From a checkpoint of a small self-supervised audio encoder (BEST-RQ).
Model: 6.01M parameters, log mel input, norm batchnorm, activation relu.
Training: muon at rate 0.0061, 3800 steps, batches of 64.
Data: trained on notes from a synthesiser with random patches, 78125 training examples, 3.1 epochs.
Rows from block 3 of a small self-supervised audio encoder (BEST-RQ), named by matrix and row number. Each number is 128 + 24 x the weight over its row's rms, rounded and kept within 0 to 255. All counts start at 0. After the name is the row's rms in percent of the matrix's.
After each channel's rows are labels from the 100 clips, of 14976, where the channel reaches its highest value: "responds to" is what is common among them; "loudest" is the band of the loudest frequency at the time of the peak. Only what is clearly more common there than usual is listed. The data: notes from a synthesiser with random patches.
# conv: width-5 conv, stride 2 (model.blocks.3.conv.weight, 128x128x5, each kernel summed), inputs 0-127

conv.39 095 [162 164 148  86  72 161 125  70 107 128 146 123 146 122 111 130  91 160 133 120 108 127  96 169 130  98 113 145 125 108 105 126 166 134 123 101 127 143 131 148 140 149 146  91 148 127 160 114 125 161  95 127 110 159 125 145 107 149 153 123  82 133 152  99 156 106  91  82 100 172 135 146 100 131 123 109 119 160 115 107 106 144 104 146 100 170 159 119 128 149 153 106 127 133 142 176 112 142 114 152 114 101 174 112 136 111 141 158 136 134 155 121 126 170 115 105 149 139 157 109 130  78 151 128 139 143  85 128]
responds to: bass register
loudest: 1000 to 2000 Hz

conv.93 102 [159 133 175  88 133 128 131 127 152 127 114 109 138 127 139 114 151 117 133  98 151 151 158  96 116 100 128 121 190 145 237 170 141 137 142 115 145 121 152 108 113 157 137 102 124 120 145 105 106 121 140 123 133 119 160  91 170 131  90 113 118 153 126 146 124 124 150 128 149 114 110 136 114 130 123 135  81 143 133 171 163 131 150 113 138 101  99 128 114 134 168 159 128 120  88 102 152 185 139 115 103 123 105 140 149 128  99 118 132 141  77 141 114 155 139 100 146 145 139 152 161 111 115 158 121 112 109 103]
responds to: pitch class: E; square; triangle
loudest: 500 to 1000 Hz

conv.62 101 [132 118 128 141 144 144 124 147 126 113 123 144 122 137 112 122 219 113 135  95 102 127 129 109 146 154 136 153 169 168 159 121 143  64  82 100 121 133  89  90 108 153 123  95 160 104 102 104 123 131 183 111 144 137 144 103 136 114 118 165 117 154 138 123 123 131 169 123 127  84 116 104 135 113  90 118 119 139 107 162  97 123 121 140 114 110 138 140 108 142 154 157 123 146 103 116 100  76 115 156 146  87 132 133 184 114 119 136 110 110 134 124 110 159 140 138 110 106 142 138  79  94  91  97 117 118 123 135]
responds to: pitch class: E; square
loudest: 500 to 1000 Hz

conv.15 107 [189 122  90 141 127 123 187 158  88 127 109 100 108 145 117 110 144 147 163  87 161 148 133 115 186 168 124 140 117 115 125 131 157 127 115 131 135 111 132  89 172 109 153 150 149 132  85  85 115 127 162 150 127 112 147 133 140 136 160 142  95 103 107 132 146 127 144 144 137 145 118 157 133 146 101 110 134 103  91 130  91 125 128 127 184 178 129 159 151 101 127 168 128 108 140 126 124 134 133 147 152  98  86 159 129 108  92 123 116 139 143 134 155 142 134 130 163 118 158  89  97 148 116 125 157 114 169 140]
responds to: pitch class: D#; triangle; square; pitch class: B
loudest: 500 to 1000 Hz

conv.102 098 [128 119 104 132 169 134 191 122  86  84 143 151 113  91 131 147 147 113  90  94 106  89 139 125 152 169 100 171 137 112 129 161 131  75 123 106 160 101 105 124 136 137 152 137 118 134 104 129 135 114 154 106 179 120 111 127 131 147  94  94 152 121 131 117 115 115  75 137 124 107  97 122 138 129  94 115 158 104 119 132 117 116 104 117 137 156 168 117 134 130  90 111 152 140 121 146 159 206  90 120 136 144 144 114 145 118 113 101 131 132 161 136 153 111 122 161 102 115 107 111 120 120  85 122 112 120 177 123]
responds to: pitch class: E; inharmonic FM; oscillator: triangle
loudest: 250 to 500 Hz

conv.126 087 [182 129  98 114 147  85 160 122  94 158 104 133 123 120 141  73 137 192 108 103 131 107 137 161 132 100 119 115 133 154 154 124 146 113 117 150 143 117 126 177 132 128 122 103 112 111 118 142 111 111 139 152 135 102 106 134 133 144 164 153 108 102 128 130 123 108 157 129 147 119 133 117 117 126 102  83 117 114 138 106 153  70 117 101 105 108  86  84 157 105 109  93 124 139  97  49 126 108 118 157 141 131 111 146 139 108 108 152  88 144 161 123  91 124 128  88 116 123 127 114 117 175  94 142 144 142 148 139]
responds to: pitch class: D#; triangle; square; oscillator: harmonic FM
loudest: 500 to 1000 Hz

conv.99 093 [140 136 131 105 130 106 155  90 172 120 127 149 134  75 103 149 127 120 122 146 143 118 151 134  92 111 116  76 100 108 117 132 143 119 108 181 139 118 126 138 103 107  83  96 184 127 152 160 144 150  79 104 122 139 113 182 145 147 128 112 125  92 128  90  93 126 144 115 133 128 125 108 130 131 115 106 110 120  90  98  73 127 148 148 112 160 102  96 103 154 123  95 113 153 141 140 107 145 147 112 161 163 117 138 163 124  98 134 133 188 129 108 133 151 159 110 100 160 105 103 122 136 149 118 119 129 168 104]
responds to: harmonic FM; inharmonic FM
loudest: 500 to 1000 Hz; 1000 to 2000 Hz

conv.12 111 [125 126 122  94 158 123  84 118 123 113  96  94 128 113 117 149 153  88 108  92 173 127 135 117 128 136 154 114 130 104 149 134 180 109 139 146 146 128 133 122 128 139 144 147 105 161 141 116 151 105 122 167 114 158  99 149  71 138 129 160 115  79  99 141 111 139 109 104 158 148 141 138 102 158 128 162 106 167 119 172 127 119 143  96 137 133 150 139 103 133 122 113 107 162 165 100 105  70 144 122 106 142 120 133 123  99 118 133 120 166 141 178 128 133 131 162 180 160 133 149 157  94 160 137 150 134 169 165]
responds to: pitch class: F
loudest: 1000 to 2000 Hz

conv.53 095 [156 101 148 122 124 151 109 129 143 155 123 132 144 105 169 123 128 155 128 133 142 153 128  98 119 157 119 125  85 133  93 148 123 111 154 117 168 131 102 123 173 131 132  94 138  77 105 129 133 130 136 179 125 116 100 139 114 140 140 125 143 120 133 164 105 114 176  96 132 125 135 116 134 130 147 150 100 134 112 140 164 179 133 123 153 193 144 155 108 137 175 131 165 157 104 103 180  99  97  88 129 134 131 114 135  79 154 102 139 126 180 142 159 126 123  84 157 157 131 133 128 118  87 155 133 118 170 131]
responds to: pitch class: F; square; triangle
loudest: 250 to 500 Hz; 1000 to 2000 Hz

conv.106 103 [131 104  92 165 135 102 129 134 125  96 132 134 173 150 153 132 125  97 172 110 124 141 145  83 171 120  95 106  80 116 155 112 131  91 152 127 124 170 162 127 140 138 101 169 127 107 114 131 128 142 121 162 107 149 112 100  88 122 164 156 152 166 127 145 129 132 151 144 153 123 120 134 131 130 120 208 143  83 133 172 164 118 120 131 149 154 178 129 106 117 154 149 136 114 144 153 114 107 125 116 162 109 118  73 118 134 154 110 151 167 116 153 155 129 150 133 101 134 165 116 132 166 146 123 117 138 115 123]
responds to: pitch class: A; harmonic FM
loudest: 1000 to 2000 Hz

conv.27 088 [150  95  98 131 108 110 145  91 106 126 140  99 114 178 127 125 191 175 108 168 114  66 148 162 115  98 127 115 110 128 132 126 148  92 122 111  63 128  77 106  94 107 109 144 131  91 133 112 116 118 110 150 113 131 125 142 114 131 129 164 124 101 142 123 126 139 161 138 165 121 154 101  93  68 115 136 114 131 119 138 148 117 154 153 125 120 131 122 103 154 161 106 170 104 119 141 122 129 115 110 136 108 114 136  97 120 100  97  98 135 167  72 125  94 118 120 121  99 124 132 112  80 134 126 123 132 117 109]
responds to: bass register
loudest: 4000 to 8000 Hz

conv.67 105 [171 126 159 123 137 146 107 120 160 138 118 145 126 132 147 128 122 157 191 123 160 106 120 115 125 137 104 191 129  99  92 149 136 146 139 151 138  99 187 122 140 136 113 149 140  98 117 157 132 128 116 135 123 119  81 156 179 105  99 106 124 119 115 130 114 168 134 181 142 108 107 123 134 100 154 102 139 144 158 120 169 155 109 153  85 156  96 178 140 150 136 182 143 103 130 134 114 181 135 111 141 135 157 145 132 127 158 116 147 149 148 124 145 129 135 124 109 124 142 128 108  98 153 119 109 190 149 141]
responds to: pitch class: A; square; pitch class: A#; triangle
loudest: 500 to 1000 Hz

conv.54 103 [157 154  82 112 139 121 144  99 157 121 106 140 111 128 130 139 113  92  93 122 125 136 169 150 133 108 128 137 181 102 151 112 119 107 126 124 153 145 163 111 122 160 134 130 135 135 148 173 112 116 136 106 115 143 110 107 186 105 115 181 159 111 120 140 199 153 166 150  93 119 151 138 119 124 122 153  90 139 166 114 131 126 175 121 177 120 142 137 124 142 126 153 141 137 124 168 105 106 141 142 158  99 119  88 156 110 156 127 121 112 128 129 120 112 113 144 119 147 143 154  92 143 185 157  88 150 118  85]
responds to: square; triangle; pitch class: B; pitch class: E
loudest: 500 to 1000 Hz

conv.97 110 [135 122 110 113 133 102 101 116 154 115  92 115 130 137 127 199  97 145 132 176 175 139 100 117 123 120 148 127 134 114 157 115  84  80 118 128 162 111 159 102 110 107 117 161 150 102  89 129 144  93 139 104 144 145 128  97  79 113  89  67 133 132 123 146 122 150 134 116  94 128 121 110  96 111 139 171 111 102 108 183 160 130 119 177  92 119 134 122 148 144 103 129 136 154 117 135 183 137 116 135 151 131  95 129 129 148  99 148 109  92 139 124 127 106 135 115 132 123 146  98 138 111 167 117 107 168 117 130]
responds to: pitch class: E
loudest: 250 to 500 Hz; 1000 to 2000 Hz

conv.84 110 [104 156 148 138 123 139 133  76  86 116  89 187 151 165 123 133  85 172 112 175 140 104 127  90 122 122 127 141 107 121 138 127 116 124 168 115 101 135 124 102 114 128 112  94 111 118 123 101 133 129 132 100 105 138  79 109 118  98 143 154 184 151 105 159  91 136 147 168  98 160 106 128 156  91 125 123 105 117 117  98 153 124 106 125  98 131 155 111 111 117 156  96 142  94  97 131 111 107  95  87 137 109 102  94 129 145 158 132 129 166 106 100 132 147  90 125 129 108 126 132 165 116 148 136 101 103 114 102]
responds to: pitch class: A; pitch class: G
loudest: 500 to 1000 Hz

conv.43 108 [115 116 128 110 128 133 114 134 139 124 142  98  96 101  76 145 133 116 116 123 136 106 123 119 145 103 132 144 125 126 149 181 138 145 165 126 167 114 130  99 102 170 136 198 136 104 141 145 153 151 129 132 171  87 101 150 117 150 135 127 158 116 145 124 150  91 143 136 141 168 200 110 121 104 135 129 120 129 139 137 145 152 160 154 195  90 135 143 107 111 117 127 142 129 119 127 169 135 135 152 112 134 155 113 109 104 143 173 108 144 123 155 134 117 214 141 126 102 130 124 171 128 157 126 134 126 116  99]
responds to: harmonic FM; inharmonic FM
loudest: 1000 to 2000 Hz

conv.95 108 [170 142 115 122 116 113 122 139 156 168 124 119  84 105 141 141 100 124 135 132 129 151 128 100 153 178 120 125 123 125 166 147 143 160 125 115 134 159  89 138  60 155 155 131  91 160 156 108 157 144 122 129  97 122 114  99 184 143  64 130 142 113 146 104 132  85 148  97 162 140 151 152  86 102 108 110 134 128 113 170 111  89 118 134 113 160 146  93 126  99 102 142 125 104  89  95  96 150 101 151 121 130 135 132 115 114 134  92 129 136 107 127 105 104 140 142 115 139 137 117 148 139 147 129 160 149 143 181]
responds to: harmonic FM; pitch class: D#
loudest: 500 to 1000 Hz

conv.30 098 [148 156 115 127 111 108 112 131 189 107 124 168 194 159 120 169 131 105 141  98 151 141  84 151 154 155 107 117 118 129 135 105 133 107 122 135 104 140 158 124 111 113 151 118 147 114 137 120 122 125  81 121 137 113 169 138 134 139 157 117 155 128 172 116 119  95 164 147 113 129  74 136 108 119 130 125  95 169 103 122  90  77 138 113 137 159 151 113 174 118 128 164 153 123 138 165 123 118 171 103  92 100 115 127 154 119 135 132 129 109 106  99  98 167 156 136 143 133 112 112 125 117  93 186 115 104 115 144]
responds to: pitch class: E; triangle; pitch class: A; square
loudest: 500 to 1000 Hz

conv.0 096 [133 147 138 107 126 147 132 115 105  85 138 128 137 132 161 115  77 122 122 116 139 132 112 150  90 161 126  95 123  98  96 108 165 157 126  87 104 128  91 102 100 113 116  90 124 120 116 120  71 129 158 129 113 101 144 127 122 181 142 150 128 106 126 128 116 140 152  97 160 177 132 141 112 110 130 119  98 120 135 133 139 117 127 126 128 188 169 114  91  89 169 117 168 134  67 135 109 100 154 105 114 132 128  91 111 169 146 123 133 106 153 105 131 140 111 112  93 171 156 123 165 128 145 116 114 119  82 107]
responds to: bass register
loudest: 500 to 1000 Hz

conv.72 103 [151 109 127 109 122 136 126 183 144 152 114 138 150 182 150 196 107 147 123 166 130 110 136 149 158 116 111  85 165 173 147 109 129 146 127 113 122 131 171 149 149 135 159  84 118 111 140 116 143 108 209 111 102  97 122 115 186 147 129 114 137 123 160 107 127 148 113  86 163 142 106 113 111 153 123 119 121 145 165 153 124 108 150 154 129 105 140 129 127 154 120 113 128 138 114 106 161 174 130 143  97 121  86 118 147  98 109 141 142 121 163 139 125 165 138 106 120 147 151  96  99 131 121 134 147 144 124 109]
responds to: pitch class: E; harmonic FM
loudest: 500 to 1000 Hz